From a checkpoint of a small multi-label image tagger: 2.81M parameters, activation silu.
Rows from block 4 of a small multi-label image tagger, named by matrix and row number. Rows with one number belong to one channel. Each number is 500 + 50 x the weight over its row's rms, rounded and kept within 0 to 999. All counts start at 0. Numbers have three digits each.
After each channel's rows are labels from the 100 images, of 14976, where the channel reaches its highest value: "strongest on" is what is common among them; "patch colour" is the nearest of a few named colours to the mean colour under the peak. Only what is clearly more common there than usual is listed. The data: views of escape-time and Newton fractals. In brackets: how many of the 100.
# convs1: first pointwise conv (model.blocks.4.convs.1.weight, 320x320x1x1), inputs 128-191
# convs3: second pointwise conv (model.blocks.4.convs.3.weight, 320x320x1x1, transposed), outputs 128-191

convs1.214:468500516501499492493483503505506502500504500490500500480470499501493565500500498495503500499510500520500499502494474504484488501486500510531513501492499500498500663486495499502500500500497500
convs3.214:498497500500500478500486500503478481488484501501498502486458495500500499496498501499501500500500499500500500500502426500333497491501500514499501500500485500500498489522489500500490499530495500
strongest on: Newton basins of five roots (32); Julia set (26)
patch colour: black (60)

convs1.318:500500451474499500499507502507500500504506503504520510500527501491500409496502516499501518510500498505501498526483125500189502501459491504514421550496499494500497666526500500489496507531486499
convs3.318:500489541503501501500504501517325549501506495521501500501555494515508500496500529512504500500487500500500495501500621490668500499458501470468498501498500501491507510494488496501497514504511507
strongest on: grey (37); Mandelbrot set (29)
patch colour: black (58)

convs1.234:471471536440500493499455499497508500490505514527464490494459506486484494500501519492505500498516491491500504472500585471527463500513503500508511446472486477500502623482507501505500434500504507
convs3.234:497499554504506466501490499489000494488491459495505500485489489527500508470479507485497492500501506500500502418519451492842500496495496566406489498500496500483463504436496499500506493517515504
strongest on: burning ship (38)
patch colour: brown (49)

convs1.105:480493505487500500496487502501499508502512513496491498502502502510497525486499510489505503503515501506499500497495354497500503499488505514496507594480504492505498462495491503502495494504499504
convs3.105:498506496499501500501493503500740462500500517505500506500500508500500503505501504474479499500520501506508507505507360501833500497569492544484499492501500496510500497374501500500499495511500501
strongest on: vivid (40)
patch colour: black (59)

convs1.132:492507538541490503497575492500510500497505514480482502500498500505479540500500438490495497503484493555504500497473416447556501505557499531501499587499492500500498603501496494503521503507514489
convs3.132:502501541501500517506508499485781534498506499505526497501530492497502491502508496522500503504494523505500499473504626501000500499487508435499501510494502505495507503606513495503514507478477500
strongest on: Julia set (30)
patch colour: black (82)

convs1.277:471482497475502514490538503495515510492515499496494493501490499500496600498481526486514495502497512507495485478489528501778509485600495497503509445482498493498494104523494507487507516522505509
convs3.277:500494490501494488508515498524737512508503503483496499519529531498496498503506491499501508498488516498488504502493579485674500504463499407534504504503510500502500505672528496504512515565495490
strongest on: quartic Julia set (33)
patch colour: black (60)

convs1.56:511511492505503499493511499509502506517510499500488500494524500504490498468500495467503513494488471468506496504500385531497485500372497500507486648572505520500500560480499490506516533467497508
convs3.56:500500449500497481500498501500688491496498498492502500495447507500500500499490496499496500497500500500500510500498406501423485494504495501503501500500500500500500494599500501500498500507500500
strongest on: Mandelbrot set (48)
patch colour: black (100)

convs1.92:511499498480521498514460500500492456485500502488500512496470498500472540499492523500554500500459480448500501495492598517617495494527510502500498583477508483514499214467511494485429462454486487
convs3.92:506495513499499499489510493497463523508501499502500502513517497480504490503493495500497501509481486497501502485496442502132505513500503518490492501499504497503501508687498500513487500622512497
strongest on: pastel (41); Newton basins of three roots (38)
patch colour: pink (27)

convs1.150:509509536514486500499500498502499502496482497524500497491506500528506418519520503500510489500525495481501504533496550503260493498534499514497500546455474503500502786525487497499546507520500505
convs3.150:502508528500501500499505500500432498501500506506500500500521499504500496501502494503511501503498502500500522501497682500417501504491508495476500501501510500502503511500507500504502506483506504
strongest on: tricorn (42)
patch colour: black (99)

convs1.47:515500499463502495535465503490497461500498488478488506501537512510499482476487535498520499508482494457502521511503748499758516511395518501500473743410505482511500609446501487514473509499499532
convs3.47:498495488513513477503499501513570500490522500500485500501491501496485500499489501493494499502501499498501499505490409498999500483497499503478503493498507498494506491363512488499500503529483505
strongest on: vivid (49)
patch colour: green (25)

convs1.125:500491501366500500496473476501509528500501500558498490499492494502513465461500500500518500513501501500498493495512555508452491499543497492500500550443500487494502302578511486500494492449502510
convs3.125:501500500524528499514498500537406500510558503475438495493593486536522493498507501517516505500500532517500481592500500500651501514500501443596512502529527541498513500500542497497515500405500500
strongest on: Julia set (26)
patch colour: brown (55)

convs1.51:482496474460500483488444476498498493491501506494523469442531493499500500496513564486511494500515511462509506495506537539501499482492500493515518601466505513504471579545507481500495499497500492
convs3.51:500457485502494507501516497475999525498507489525514499496496533488509501485500499498504501497494504500499511501490563500749495522490524454490503497515528499492501515582514493529539496587535508
strongest on: pastel (34); cubic Julia set (31)
patch colour: pink (26)